Weights of a small image classifier.
Model: 11.7M parameters, 32-pixel images, arch swin, norm layernorm, activation relu, patch size [2, 2], depths [2, 5, 5], widths [96, 192, 384].
Training: soap at rate 0.00098, 40000 steps.
Data: 195000 training examples, 26.3 epochs.
Rows from block 4 of a small image classifier, named by matrix and row number. Rows with one number belong to one neuron. Each number is 500 + 40 x the weight over its row's rms, rounded and kept within 0 to 999. All counts start at 0. Numbers have three digits each. After the name is the row's rms in percent of the matrix's.
Before each neuron's rows are labels from the 100 images, of 14976, where the neuron reaches its highest value: "peak on" is the class under the peak. Only what is clearly more common there than usual is listed. The data: rendered solids tumbling over patterned floors.
# fc1: MLP up (model.blocks.4.mlp.fc1.weight, 768x192), inputs 0-191
# fc2: MLP down (model.blocks.4.mlp.fc2.weight, 192x768, transposed), outputs 0-191

peak on: cube frame
fc1.70 128:433500500500500500531503500500500503499495514500500500501500495497505499500504500500500498487496500500504500497512501508500498500500499500493500499487500498515665500500502497454500500500327501496505506561495500474500526495500500500501428500526498500501499475500501500500495500500500419483506523500494479502528484500500500498526504499504510505497473506480560498501501500500501500502529495486506500506576499503496500501500500092500500502495502488509500501420500500509500514501500500500500501542502501411492500480501538501500505501512500500500499362500501500501561500500500500505
fc2.70 373:500507500499500500531500600500500425500500500500499500500507488499500500500500500556500500500463519500500500500500500500499499425501500398507500500500501500499500500188500500500500500500463500500496500501500500500500500500500500500500500499501500499500500501542498501499500495501500500500505500499499500500304501500500500500502501500501367499540511506500505571495500500491495500500500499500522500498500500501500502500500459504501474500500500500498501499509500500571608500500500500517500500504500500500500500491496494786505501501500503500487438501500500500500500500500500500496

peak on: chain link
fc1.663 008:532500498504500500498500492500503499450510488500503493494495500539501376444502499503633502498439500545458425500499445508495501493487485493503500506601499440550504503519504467404503522501364500501500532572512498492501564470493514499499430490497500498402486500660502498500495500447550498488531500563441508500504500499505499529536503501514484500424501516507525503513500558500506537500507526598515500457496504488499503497500614459472502502500460500643494339485508502539413471519500500513500500557508475499500500478500525490539471534503658506471500494500498503500498500522499514486
fc2.663 005:488601505500498450500528426633493655578499498499498465455495332463498415488541524478511501545421513500509378502499480498502468452513458500547541484465511413486470462519506450500484496489522503503514499500500525499505529515499506492498493540519512494491500502552591505365499510511487478500544501482475499463462516500519500452448509497501458490492595501511531516504483500531516474478547507518533484491496473461495493502531501579553465513512552501541547554468520509529496530468509466474460525608508516495447497484481498585607525531485500502417500538498500473500502487501561500438

peak on: chain link
fc1.473 253:496500500500500500500500479499499500497500500500500500500500500500500496500500500499999500501500500501500500500498500500500501500500500500499500500511500483501505500504500500500500501496500500500500519546503500468514500437501500507500506500502497500504500500500500504500500502500500483501501506500500509499500502500500500500500500500501489500502504499499502500500500495500495501499500500451500500413500500500500498500500490499498520500500496500502500500500500500498500490495500502499500501494500500500498499495500502504497505500498500502468499500500505500500499501487500505500
fc2.473 121:500500500500504500500500493500432499521499490499497501500502500500500500499501500500500501502497500500498489500500500500498500500500504497499501499498500515501508499502486498508495498500499501500522499500503519500500497501500501457500493500500499500494499500514500500501500496500488500499499488500500501498499500500503719500500502500500500500500499500496501505500500500501499500495505501500501500500515495498500498499501999500502500490500498500486504500500500500500494498500500500500500502501508500500500500483500499498500500500500500501500500503500496485500500495495500500499

peak on: jack
fc1.430 078:493500500500499500500502464500500460489499512500500500457505500495500500500503498500500500506556500903513504505500501500502500495498497496499500500512499644506500469504502500569508500497508500500500492489499500503500511483500504532501503500496518506500499492461502500496460494502501501500446496529489527502501506504500477499501499499497503519421492500499502498509501499500523500491502445512513500479489588501497502500500500500500498515500503498522500472501515503503736539494500505506501500523492494500500500479500522501500500465545572499500468434500575488499503500503500497500
fc2.430 040:471500507507502499757500504500500496644499618500435526499505501500511521501501499499481500499497500488441580499500500499498503497500503500472499500491443503506509490500488499495500474507500568501481499504500500395500501379500503517499500590498501298495495359503500501500573501540515500503500500500500347500375500499510500496500510488496500500508500495553501513511499496502501485572481500457520510495516506500500519496500498499495507524500499506504485590517452493500585499500500530501499502498481443499517500500501492500502500500528501500498476500497481493500505500500503505500

peak on: bowl
fc1.450 119:676523514497479500497504500500501500500491501499501499507502501499498500497501479503468500500500500500500502500500505500500507485499503557475500547529501500502502498499500502537408499500474500501500498499500500500509484498500500500500596503500283495492531502501500313501499735495522503500476500501500500508500502500500501497497492499496458502498505498531506500501502502501503499502500500737499500689504500498499500512500505499499500500500499499500500500500519505499500500500500501505500500500501500500500500497500502497499485510499500500499502499500500500501603500491490501509
fc2.450 241:500500499500500500501500573500501500498500501506500500500500500500500500500500501500500500508483500500500457507500500500501491500500500500500501500516500501500501501511500501501500500500500500500500504501501500500500499497500499499500999500490500499500500500500494507482500525500500500681500487500500500499500500500501500500500498500499501499500500500500500500500500492500500500499499501447503499497500500500500498501500500500500500500500500500496500500500500500486500500514499500500500501501502500503500500427500505500501500500501500500499500500501500489499500493500500500500

peak on: disc
fc1.258 087:500500500490502500500495495498501526508502473500498500488505495498499500592500480500472501493519487489461498496500454494500508500509499501494500502499429499496500502491484500500500501496500493500503501500500965495500497497499498504500499498422551496500520507497499500500500503500492501500495500531496499500500627499500526502499476500497497468502632502500481505500504501500500499500501500498500500501546500447500499460500500503500500561500462516497506499498501493477491500492500493537501499500585500500500500500500500500500499500501496499507493502500499501500491530496503504500
fc2.258 072:595502500498501500500498505500502455501500500500502491492500572500503498500506500500516500500494500496477498500499497497483500500500500500496500506502509494500092507470494502500496506499502500500500500506500500532498500500500500498500502501500501500475500482500499502497500499500531482513500774500500500493500499502500504500500500500510496501517500500500500494500500500500500485500498500500526387500500499501500502508500500499500500523503492500512504512499500531500499498501500502588500500521505498499500507499500500571504470490504500500499500490499500500499508489613500498498

peak on: torus
fc1.33 055:499541507499500500497497500498492621500501273500500494478505500501501500514500500498498500500483500500495500522500497500499501492500469502515500512338577499508500504499488513567564446460375510499501503431502485521499449500499647492499492498450500500527499500500500500495501460500516500508489500494464499519500500500506501506493500478722499507500500496502319494515500501493500512503497514520500500503501492502505506451500510459463500499509501500499499497497500500576498500655501501503500494607492472500498499501500500519493495484500505500476508510500503447495477505470490500499
fc2.33 065:500500500499500501517500463502500501500497767501500495509498499500560500499497501401500500503500499500500502500500500507499500491593500500500500500377500500493500500501498500502509500507501500500500499518502500499505500503498498509500499477500500546500501501500495501500497491504500500499500503500507511501506500500502500498500501500463492500500500514499500499513507504498500500503502526500500500500499500500501501502497499502500500503482498500463501509491476500484500499269501237500504501502496500500501500449500500502499471501510500500500499511501495499500260499525561517502

peak on: octahedron
fc1.607 204:500500499500500500500500500500500501500500500500502501503500496500469501499501498495500500500500500500507500498500500502499500500499502480511500503540499500500500512499500500500500500502497486500500500504499500500500501502501464498504500500499500541503500500502500500500500500501579500507500500436500500500500500500500500498500499496501490500500500501500505499500500500499504500500507500499498500500499488500500501495500420491501504011500500501500501500501510500507503500508500502498500501500490500500500500499500500500500499497291500500500500501500501500500500499500500498500
fc2.607 108:500500499499499506500500500500501500503500500500500499500500499500501500500500498499500501500500501502500499598500941497499512500502500500500499500500501603503501500500500502499499500503501500500500500499498501500501497521502500483500499548493500504466501499504500501504499473498432500500500626503501500500513502500502500503492503499500512501500529500507501499502499501509500494493501515531500500500500501500500499501499500500500500526478500501500497500638499500509499502500499507500500500500500503500500500498500500499508497500503500500500500500499458500500500296526500500496

peak on: star block
fc1.724 081:497498500500522500743500502510500515500507487500501500502500521500506510500498499500499500498500497477502503499501552500514500494525500467477501501514500496495500499461494499485500500479516487501503500499500500500501500500500500500503500346500500507500499497500493500496498501506495500501500500495498537500502500500501487500156482500499504497500501499500500502500500500501498512500493499483500499563500487503500499506500500500498529500501500500500498496530498487502499500499501506500502489501493500499510501479500500498221500501500495498500508452500506500499575500501500482498
fc2.724 411:487500501500509500459500500497499500500501461500501492500502511500513500500500499498503501500497500500498500506500500500500500497500500500500500500500500500500520500500500500500499499500737500501494500500500978500500500500500502499500500500499500500500500500500500499500499499500531500500500500501499500482500500500500500500499499500498500494500500500500500501500500500502500501500500500517500500485500500500500500500500500500500500500500498500501500500500504501501523500500500500502500500500406500500500500475499500500523500501452554494500500500499500500499500500500500483501

peak on: torus
fc1.18 132:500501445500490500499496500471500500500495498500500500403500516503500500488438500495503500500501500506500501500503500501487507500499501495500500505500408500500500495500500503063501500499500492500500500488500500477500500499500510509514500502450499498509502500497500451500500667500488496501498512522503500433503499497496500500484500500500504334499496498500500496392500502500503502500496498498501500501501499507500501493500499500500500500558500500488501504430496500494497500502499499500503500500480503499497500469500510502500505501499503494515500500500498500501510500500499501500
fc2.18 115:507498500498501506499502500500711503500499500500494499500500499499500495485503500500558500504487500504500488499500500500496498372500494500513501499499506500413501500499479500484500585500305501500500500512500500500500625854500504500500462500500501504489500500525512502499512498500500500468503500500501500500498498499500505499505501500500503510503500500501501503500500500500500504500500501497516500490517500500500499500500500519500499500500510500500500498300500501500499499494500500500499500500500500496500494500499500501500501501500501501497500497500500500499500551500500500490

peak on: star block; jack
fc1.402 051:507379500500499500661504501501510507514498475500500500500423500500513463508501494466498502498497503502527506499494505513499490500492498478502500502500502499500500498524502487517499501506691500479500500501504501500500506499486512531521500498501510500508507333533503499574497499500482497495504498500489632499499494488501471499496494501500501486501505529502500493500467600470499543528579494496496498619496520522494501593499494494500501499498500487584500500504497561498503499498500497500500500501323505500500500498500505501497504466522499492497287499500501507500340500500502500501
fc2.402 061:485503500499503500500500500494500506497500518497503480499527498500500497502500498504500502500500500500492500500497500497499499500519502479500498507499502496500655500498500500525502499508500507500500498524500500493505497499500646498500495500503500500502538501504500524500500505500500498500500574501500498498500500500522501500500502495498500497500500498507501521500500500500500505493500505568500500419500500517500500336500500503368420498500509501499500503506499500500500503500501499498500499503500476500499500073499495500506500525500500516508500500500500450498522500502501500500

peak on: torus
fc1.162 082:501501500500524500453498500514500500498500498498501501500501495500499495500497491476502500504494500533497500500495497500519535498499501493491500504500527499486499500504500499498500470486500496502500509499503499500500500500497500500480498500498505436498501499499500501498503500493546484504498499010499500500500501500500495505500500501499497499499498500493501500656500501500500500501500505500500500502500543499503501587499501498500505500501461500500501500500498500472500500515502502500500497457610502492492500483500500500496498500500499496501501500500500500500500500498498499500
fc2.162 141:500500500499500500500500500499501497500500500500500500500500501500500502500500498500500500999537500499500498500505499500499500501500500405500500494500500500500502500498499499500500500500500500501500500500500500500500496500499533500500500502500500500500499500501500501500500500501546500500499500537500500500500500497500500499500500500415500495500500499493513507500500500500499500500500500500500376500491449500500499490496500498504500500457498500500500500500500497503500493500500501497500500500503497500500500500498500500500500500507500499494500504501500500500500500501500513500

peak on: star block
fc1.92 094:501498500505500500503500497500498494502500500500499503500498500496535504500502501578505500500506505496501500502491496489498505500500499501496500499500534503493514496500494502488500484586504509503497507519500497503558547617499507522500500470508481574501498500499500500497500500508496497500500490902505500499500500501500500500501501500489387503500498501501501499502484501498581500498502499500500500498500500498482500592500502500500500500500500523522500501498637500518619497340499500467500499492498500506499500500499500500500495500570499502498500499500514502500422489503500493502
fc2.92 070:497500500500502500502499500500550509559500516500481498500499500500499495500502500500481501504500500494500500502500501500506499513502519500500502500499490500555500494500500575507488566500500501500500500499499497499428478021500500507501502501500501497500500506502503501486501500540500500500500390498503500500500498500500428500475500500485501501501500500488500502482500500501500501500500499501507498475500500529500501500500500500499514500496504500500500500500416500635500499537505495508500487500500495500500500500500500500521498500529517503500500500508497493500501505502500500501

peak on: torus
fc1.545 136:500500500498500500573501499494500500500500500500500500261500500500496511500362499407500498515500497497522500500512500501492500501498495500500500498494501500499478500397500500501501499492399498503500468500500632500502500501504500501500500588412498599527500499506500484483501500500504469498498504681502500500501500494501493499457500500485437500500500493500500481442501264497505516501499497494499500500526499500498500496499495499487501500500500495490501559499500499500502511587501500499500501500498505498500499495500510641500498500500503465499501518500533500500379502500500499500
fc2.545 122:500499500495506500500500500500513500500500500511498496499498500500501498497499500496500499502498500497500500500500501500500498500500502500499500500500494500500508500497499507500500500500369501501500500517500500500498510513499500500500500463500500500492500502501500500500500500505504500500496500500500505500503500500500499499500507500500797500507500500499503499500500502500500501505499500489512373498521500500500489505500500500500501500500493500501500500110500500500500500410500498501500493499500500500500498499500501500500496488494500502500496494501501503500647500500504500500

peak on: dodecahedron
fc1.765 041:481474500501500502499499500500460497500503517500503499438417493508575454490514483168599511500500508514403552501500498496502502524494501466504502502504508531518517504481497493498497500496501514498512499518513495495500527500490492539503509499479508495500507650510472499500499490502502498498510499500490500502497498501508528494449502500500499500494509502501491498500596567490479477506500500500501500389556504500511500499500500500495530526599499499484499491610470496525500338504500500483500499518508496500502499474500328485503503471491502500465499510500492500500485502467502503498
fc2.765 028:500501579512500500443499171483500518511496504490460500500496503499500495498500502498496500507498500470500355503501503500498500509500497437499508490500501520497503500513497520497500340500535500504500489495497502407501493499500500407501460554498500501503500501511523494498500490500500501502526495574525499501500514500536489506468502500510520500499499499499501504497528500499498500466488501500492486500480502500500500364499502498491500504500500500502500500517505506516501502500540501511502498476500495500501495500502500560456500502510684399501658526500500499500503500500500501500

peak on: disc
fc1.23 274:500555500500500500500500500500499503500500506500500500500500505498514500512500503512830500500502500500500482500500495502500511500500500500500500506500500499543461499440498499500497510492500500496439499499500877499500502489500499500501593500501420500500499500500488500501500500496547500499493500504500502535502506500495501501500500500499500503499560504500500500502586487500498500500501500500500500505500500500504501500500501487499515501500495500501500498500500498500484462485501500500500500521515501500500496488500500500500500500500499500491456500500500507500501577500500519501
fc2.23 307:472528500499500500500499505500501440500502498500500498499500500500501500501289500505501500500500500500499460502496439499497503500500500420494500500610499500499330500500492502505499634500500501500499500500500583502500500257500500498500500499500500509495500282509500500498737503499504500501500529500500500500500501500500563500500498500499415500501500500499500500500500500500499500500500500500505480501500476500501499517500500500500500500521495500500500500500501516500500464508500514500500494505500500501500500500500500523500493500499516500500500499500499495500502500502500500500

peak on: jack
fc1.384 035:498494500500645500503501457499495500499501697499502501662422546487500557501581502500499499500500504499494501493517494489503507500503502498490500496445500463500494481486515480499500548501436513501499490463485500492505500690499500512505495501617514501565563500483299510519450475498500500501498501502492498535500500500498477516513499497358534500486500500493517499492500490500496500508483498500500500610508500496440494493500431501500486500502517500506501501371511503530501498513501504471500500500497500498496616499502495496497477500502500504499500440501500500499473503500499500500
fc2.384 081:500500494500500508500500501495500503514506486502506492510499500500497498500500500500500511500500499500500493531502500499500507500500440487500503500500500500500507501493469494500495502508500503500500500508500500500498500500502503499500500500501500534492500512500504522475513500504497499500503498500500498511516498498500498500505515500500500500506499502495500500488500500512500500495500497500505499500499500485500498501504490500498497500500506500500500500510500497500500522512502500499500500500000500499500500483500503501546500470507500500500500500500500500500499497500500500496

peak on: dodecahedron
fc1.75 093:502500471502502500500499506501500500500506436500500490508500498503373500500500493601495501494612528480499501500471500500501500442486432499495500523500499499114503501493515505501500500500500500506532498500501500410496497532501540498497494500491501506500500518500500501480500471503479500528500501500465498496500500502500490510516500500508488499498500490491499500500500500500486500500499505499491500499647500498500502351500556498502501499500499497502489500488500500500491503500500542501500500501500500499526500473500495500318502500525473500501501475500510485500500500500500500494
fc2.75 071:500499498500500504499500346500500537501497555499500500499500512500500500503506500500500500500500500497494500500500497499499499886500500500489500500501500500507500500506500502500500499501500500500500500500500500500498503497499500502497500501501500502499500500500503500500500498500505500500500500564501500495500501500500500498500500500500500500500501521499488501505500500499500500500500500500500484497501502503500500709500500497501513499505500500501500500500483500500500218500500499500499500500501500500500499517500500500502493472500500500502499498500498500500500500499502500500

peak on: cube frame
fc1.108 183:498514500471500500500500494498518500500495500500498500500461548497498501414500500466486500515510500500501499500497532500500499498500500500499500500496500500498512493474503487389500482499296496499499499500498500499500508500502492506501487492486504500504503500513683500499500501500500502500500499530500501557500500500500497500500485500500500500497492517496501498495500474498561509503500500369498500523488501500500505500499500093501504500502501500500500504501500500500500500500500500483504500500500507499500500492500503499521502533500485495509424500500500504500538498501500492500
fc2.108 210:500500500497500500500500520500500390500500500507500498500500499499500500499496500524500500500496581500500500500501500500500497234501500499500500500499502495501500500487494502500500533500279500500497501502500500454500500500500500500500500495500500399500499500545497501500500499501500500453500500499347500500475500499500500500500501499518494500501506502500504627500500533500500504500500496495519500500519500503500507500500392500500500499500500501501500500500500500500533500500500500500500500512500500500500500466500500806500500502500506500499500505501500500500500500500503511494

peak on: chain link
fc1.569 198:500500500500500500508500487504498500506500500500497511505496502499500497504502500500964500504500488500500499500500500501500500495501481500500502501512500493498501491500500499497501500500493499501501541772500500500501500483502500500502501500503500501503500500508500502500499500500500509500501518452502502471503502500502500500503504500501482499500503500498507500501500484500501500492500500483500500456500501500498489500500498456488502500500496499500500498500513499497497501490502502495500501500558521498500499475500499508493515501496504500484499500500498500500497501500501514500
fc2.569 106:500494498500504501515501490507288494503497484500498501499503499500500500500501500500500501501497500500496492500500501501497500500501505495500502493495500512502514476500493497506498498500500500500527497500502509501500498501500500446500496500500497500500500500512500500501500490500445506500499478500499501498356500500507535499500502501493500500500913502486501508500500500500498500495504500500502500500520492498500497385500578500507496466504499500498502500502500625500497497644501500500500504500517500502500500498500499499500499500500502501500500500501499492500500451495500500497

peak on: jack
fc1.256 152:501498483500500500501502476499504502500500500500500498490500509502500500459500500497495500500501502510501500494497501499501503500491500630499500498508501499503501505507502500498634511501500510501486502500500361501499500459501490510501500498500495571500500500490503500500499499500500500500510499030517500501501500498502500500503502500500500500500503486500500502500500500500500499500500499501500500500500494500524504500503500491497500505500504496500500503503499500500500504500501497493497500516640503499500499497500500500500497500500500499500500500500494501500502500500500497500
fc2.256 048:493568501500500500511500535500499502501500500501501500500500500500543501500500493499408500497519503500500500500500500499500500500500500442483497481500500515501501500461498500500183499500500500503500500501500502500500498500496501507500500500496501500500437496500500501501500499500526500500496794591500495499500500500500505496500501497497497500500499499500500504513499425526480496466500501500495500500478501501500498500494494499503500496484500500500499500501500499502500496500502505499498499500508499500499500501500498500500504501525506500501500554500499500500767500500502500500

peak on: capsule
fc1.596 026:502499497506501501498490475499626502514489500500537493528502499502475622499563552500608506511505505540512500506473501502499502499500500505482500501501500588504502504434501498497500500698359503495506505500500324506500500553500501496500500502501487465488499508601500498501510486492491517499498500475503487489485497504500501472500500500624449478492502484466500507505502500500581506500495501492500500482500502531401500505501278505483500430549505500485505415495510495575513459528500496498497513474500499499498497500500506500496500500369500484500500458500503500498493500498500517501
fc2.596 069:500500500500500500500500409500503500572497523500500449500500569502496498495480500480831500500501497500483500507500497497500497640502527202499500499486504500505500500466500505508498499503500501500500493490501500500529479501500503498500500506486498500500503446512492500500500500496500500500501489497501502500500500499500499498500494501493499497500500500500500500508499500509500496486501501507501491497507499500499505520500500500501500343500500501505500629492500500501495572499501500500500500507500500501500498493500496487506500500413508503499497508500496499501558496500502500500

peak on: cube frame
fc1.635 113:503341501500502500499502485500500494507500499500489500503506503500501499500502511631489500500500499506457500504492506491501500490500500500502500490542500502501495498500527500500509505498429500500501501501500499500507488449500451649502561501501500520498500597504500500498520505505494502494501500494350500492500500501500500501501500500500500499439503499500501495500501495499500493500500494489492500500493500502516435650500522505482497508500497500498494501417500478500499500497501500501500500498500505497497499500500416499502501503495495502480500122500500501500500523501499500501
fc2.635 084:500504500487579500502501500500501499499514502500500549500499502500500500500503493500469501500500500504500501500500500500499503506501499499500500509500500500421500501500501500424500498502500500500497502500500500500500500500500501490504501443500501500500500501500500501500500501501493497500497499500583500500515499499500500500550500500500500500501479491495500503500500499500473500500471500500510500498500503500500500466505500000503500500502500500502499499500500500499500375500500500500500496492500498500500495498497540500502501500501500502500500500499498500499500500498501500498

peak on: torus
fc1.28 087:501500512505499500603503503506492511499504512500545497500492489500500486500502468495497500396508501500500505501500500501499502499499404500500500470501500507500495502453501541500498515501500500508526500425504503500494500500500500498500501501441500499514499505500503521500509499500470493501500494852499513500500505502503500500487519500500498500517500500501499504474500501500500486501501501500499500500501502509495500501500459493502499499529500501501500502227512503498457502322507498502500500499517499500494496501500502500427495483481524505538514586500500516500502456494494500500
fc2.28 085:508473501499591501500500500500552501500499501502500499500500499500502495500501500500500500515500499499500500501500469496500499501504502500500504501502500500500500498504470501501498499502500503500499501502499051500500497500500500500500502500500500499500500521500500506499500500504558498500500588491500500497498499500495500499498503500499500500501504500500501500500500499500500501502500491500508500500501500496500231506499500500558504500499501500500500500500499501500500500520500500501500487508501500500500499460500500501502500500501521518500500500499467497500500500501500501502

peak on: chain link
fc1.465 377:500500500498500500500500503500500500500500498500500500497501500500445501500500500500999500500515500500502500500500509500501500500501500500472500501500500500498500500503501500500500500500500498500496500500500500500500500500500500499503500500495500500500500500499500500500500500500502501500500500500500500500498500500500500500506500500500500500500500501500500500500500500500498500500511501500500500500500500500500500500500505500534500500500501500500500500500498500500500500499500500498501499500500500500500500500500500500500500496502500504500500500500505500500501500501500499500
fc2.465 080:500500500500532500500500497500501500517499498500500501500503500500500500488500500500000501505497500438444500500499490500500499500501503497499500500500500512500511501501491500504495499500501500500499499500504508502500494500500500500498499500500500484493498499506501500500500496499500500500500473600500501498499498500510500499500501501500500500492506518500500500501500500500499499497509500501500500501538500499500498500511500500500500495500497500500503500500499500500500500500500502500499502500501500500500500500500499499502500484500501508505500500502464486500506499500501500499

peak on: bowl
fc1.275 094:705645503499493500497501504499504489502476500499499499530504500496494498476502415501498502498497500496499506498500546500500514489497496554486499493515505500501499499507513500504410478501488500496500498502500500500504496496493499495501504500501254494447501502544500422511499576499533497506491499500499508515375500500491502500496500493496451510504503486500502499500503505503503469502493500741496500741500500498500502516500503500497500499502488501500500500499528504499506498498500496502500500499501497500498501453500500498500485501499500500500505499500500496500525502488499500500
fc2.275 212:500500500500500500536500500500505500499500500500500502499500501500500500500500502500500500501495500499500446541499500500500497495500500500498498500500499500498541501500500500500576502500500500499501501501501500499500483499500497494499999500497500489497500503535500502482500499500500501616500500500501500498500500500505500500500499500497500488500500500500500500499500491500500500500500501423501498480499500498499496502499500500500521501497500501491500500500500501487500500500499500500499501500501500507500500444501518500500499500499501500498501500500500498500500499500500500502

peak on: jack
fc1.381 080:494495501500500500500500499501500534502502499500500493495496495507501497499500507419498500509487502530588516500500499510500497500498501507538501555551502500465501501555501500554500505522579501499469505500499500502500500499501497524500531500569499509489502475502500500501509500503493508500499500500525500500500500500412500498511499501536516500521495503499496500502500546501495506501504500540500500500500497502497500502500495946500500500500500429502500500487500496500501475504494513669498514507494502499508510500500491500499526497520502424500500461500500499500442500498512500511
fc2.381 083:477501501500501500525500500499503524509500500500507499497504484500501498500499510654489500500500501484503485500499500500502525440500499484496500496500543499635504500500500512626499500520407490500501499500500489506500504501500500496500191500500496478565520500519500501500493500495500500500500496498508500499500500500517470500500547500499500498411505499510500504500500489501500500499501500502498500500500506503498502500472500478501498500500500500500500500505498501503500500500501500456500502506496500500498500167500498500500499499501528498502499500500487465500499465500500500500

peak on: octahedron
fc1.425 101:490499500494500500494500500500727500502504582500501500499500490499501500500500500500500500499493500499497500501499360500499500500500401499500499516499480336499500500500500262500484500501500422497504501501497500501503501320501500360500501500500500497499497500507512500500500510499500503500505499500500492387500501499507499480506500497500499499500500506500500490465500501500501496500500500504499500556501500501499500500502499500498506506500500501503499513500501498500261500498498500499502500501500500500498500500500502527493501500502493499498499497500499501501497495500500490503
fc2.425 083:511500500497500500500500500500504496500502499500500500497500500501509500499500500500496500500499501497500499498508770499500500484501606500495501488500499479502499501446500500500409504500500501503573500500474500500500500499499500494500497500498500497500500500513500502499500476485500498500498500501500500494410502500501502495476500500500500500501500500508502497501500500493497498498501501492500500502495500500494556531500500475500500478507497502502500499553500500517921500500498499500499500502500503500485506500499500500580497494543500500500498497499500503500500501500502488499

peak on: chain link
fc1.694 162:492500498499512500501500500499499498508500537500498501519481520497499500551510500500973501503500500512500504500499501494501492499500472499500500500527500495493563503502539500500500483490496518510500508500499516498506500384503499545492501500500500500500505582504499512500490500501499500501503499498400500499500501500500499501500500500500482500473500500499501500500494486500501500498500504458499500412518508499500500500500500365455501500502494500499500500508499497497500500444500502494500500500500500500506500479500500514493506500463486500500500500500488500500502500501500502498
fc2.694 151:500500500500501500500500491503353500507499496500497501497501500500530501500501500512500500502493499500497490500500502500496500500504503495500500500500500505365501497502467500503499500500500500501510500503502501501500499500499500454500500497500498875500500501537500500503500500500485500493499494500500500500497500500500502497501501500500493498500797500494502500500503500500500500498500500501504500500500500498500497490500501513500500477500499500483502500532500500500499499665502500504500501501528500500500500486500500500500500500473500500500500503500489493501495470490501500500

peak on: jack
fc1.337 183:500540500500500500500500499500500500464500502500497500500512501500497500500500516543502500488498500492500501500505500500500501503500482499494500502500500500500500499506500500551497501502500497500500502499500381439501500454502496499500499482510495499500500492500500506501499494500500498500498501500498501500500506500500500500514500499501500513499502500501502500484481492505492501500501500498549500501505500500500500500500505550499500500499500500499500485999500478501500503637500501500500501504500500499499506500500500479501500501505493498494503493500502500500499500509499502499
fc2.337 162:500500500500500500500500500500498500504499497500494500498500500500500500498500498497500501500486503500500500501501500500500499500501500500493500498500500500516505500500498500500486497500490500500500500501500500500501500500498499500500499500500500501500500499501500501500500496500500500499500500502500500500500500500504500501481501497498502500500500500499502503500501500499501500486500500499499500501501500502500501501500499500500500500499499500500500500000500492500500500500501502500500500501500499500499488500500499500500488500501507500500500511500500500500501500499500500492

peak on: torus
fc1.77 163:499493499500500500500500500499500518499501503500513500498501496500500499501502500500498500499500501501500497502500500495502441500497489505500501501501546501500493505500500427513450500500497498500500501499500459500491466490500501507500500429490500500510500500477500507500497500499500496501500500430519499499510498500503500498504501500498511499499503499500497500999513502500482500500498499500500500458492502500490500501500498500500500500554508498499502547500500496500500503496502509499498501501500511500500499500500500500473501500497504499500500500500499500500500500535505500499
fc2.77 047:500500500500500500460500500500497500500498501499494492502499502500616500501500500485499500497508500503500499496504499499493500502500504495506498501503435504496498500500500499491498500502502500468502500501498499463500500500496501495500501497500499605497499500513483534500500500501525500500447981565501497502474500499498498500499502500500500493500500504443487507504501500500492500500500500504515500498510492502500501498500500493500500499498499502500501500500500488508487500500504501493500506500562498500500500350500498505495500494505500500501500500527525499500500500500500501502

peak on: capsule
fc1.562 023:500498504501498500501500499500492639491505566500500503522500461501453501500500499501500500486489500507577515499490491499492500500501499501523500582502722437500502459480497489494500510498499490494505505500502359196517499496501379500441527501500481499486491517500501503521497499502501498501505501584500531498529500477508472495500500500500506501502500500501506500438500517494512503500500500501497500501500537505523498505511712500526490502506499493491504502506499550478499488500486479498513489501500508507500538513503479499505501517497552501559508496499501499500493499525501528500
fc2.562 259:500501500500500500500500499500500500501499500500500497505500508500504499500500500498999500501500500500500500502500500500500500500502501500500500500503500506500501500494498499501499500500500500500498500500500500511500500500500500499500500500500500500497500498506500500500500500500500500500500500501500500495500500500500500500500500500501500498499498500500500500500500500499500499500502500500500504500504500500500501500502502500500499581500500500499501500500500494500496500500500500500500500501504500500500501473500500500500499500501500500501499500501499500500504500500500500500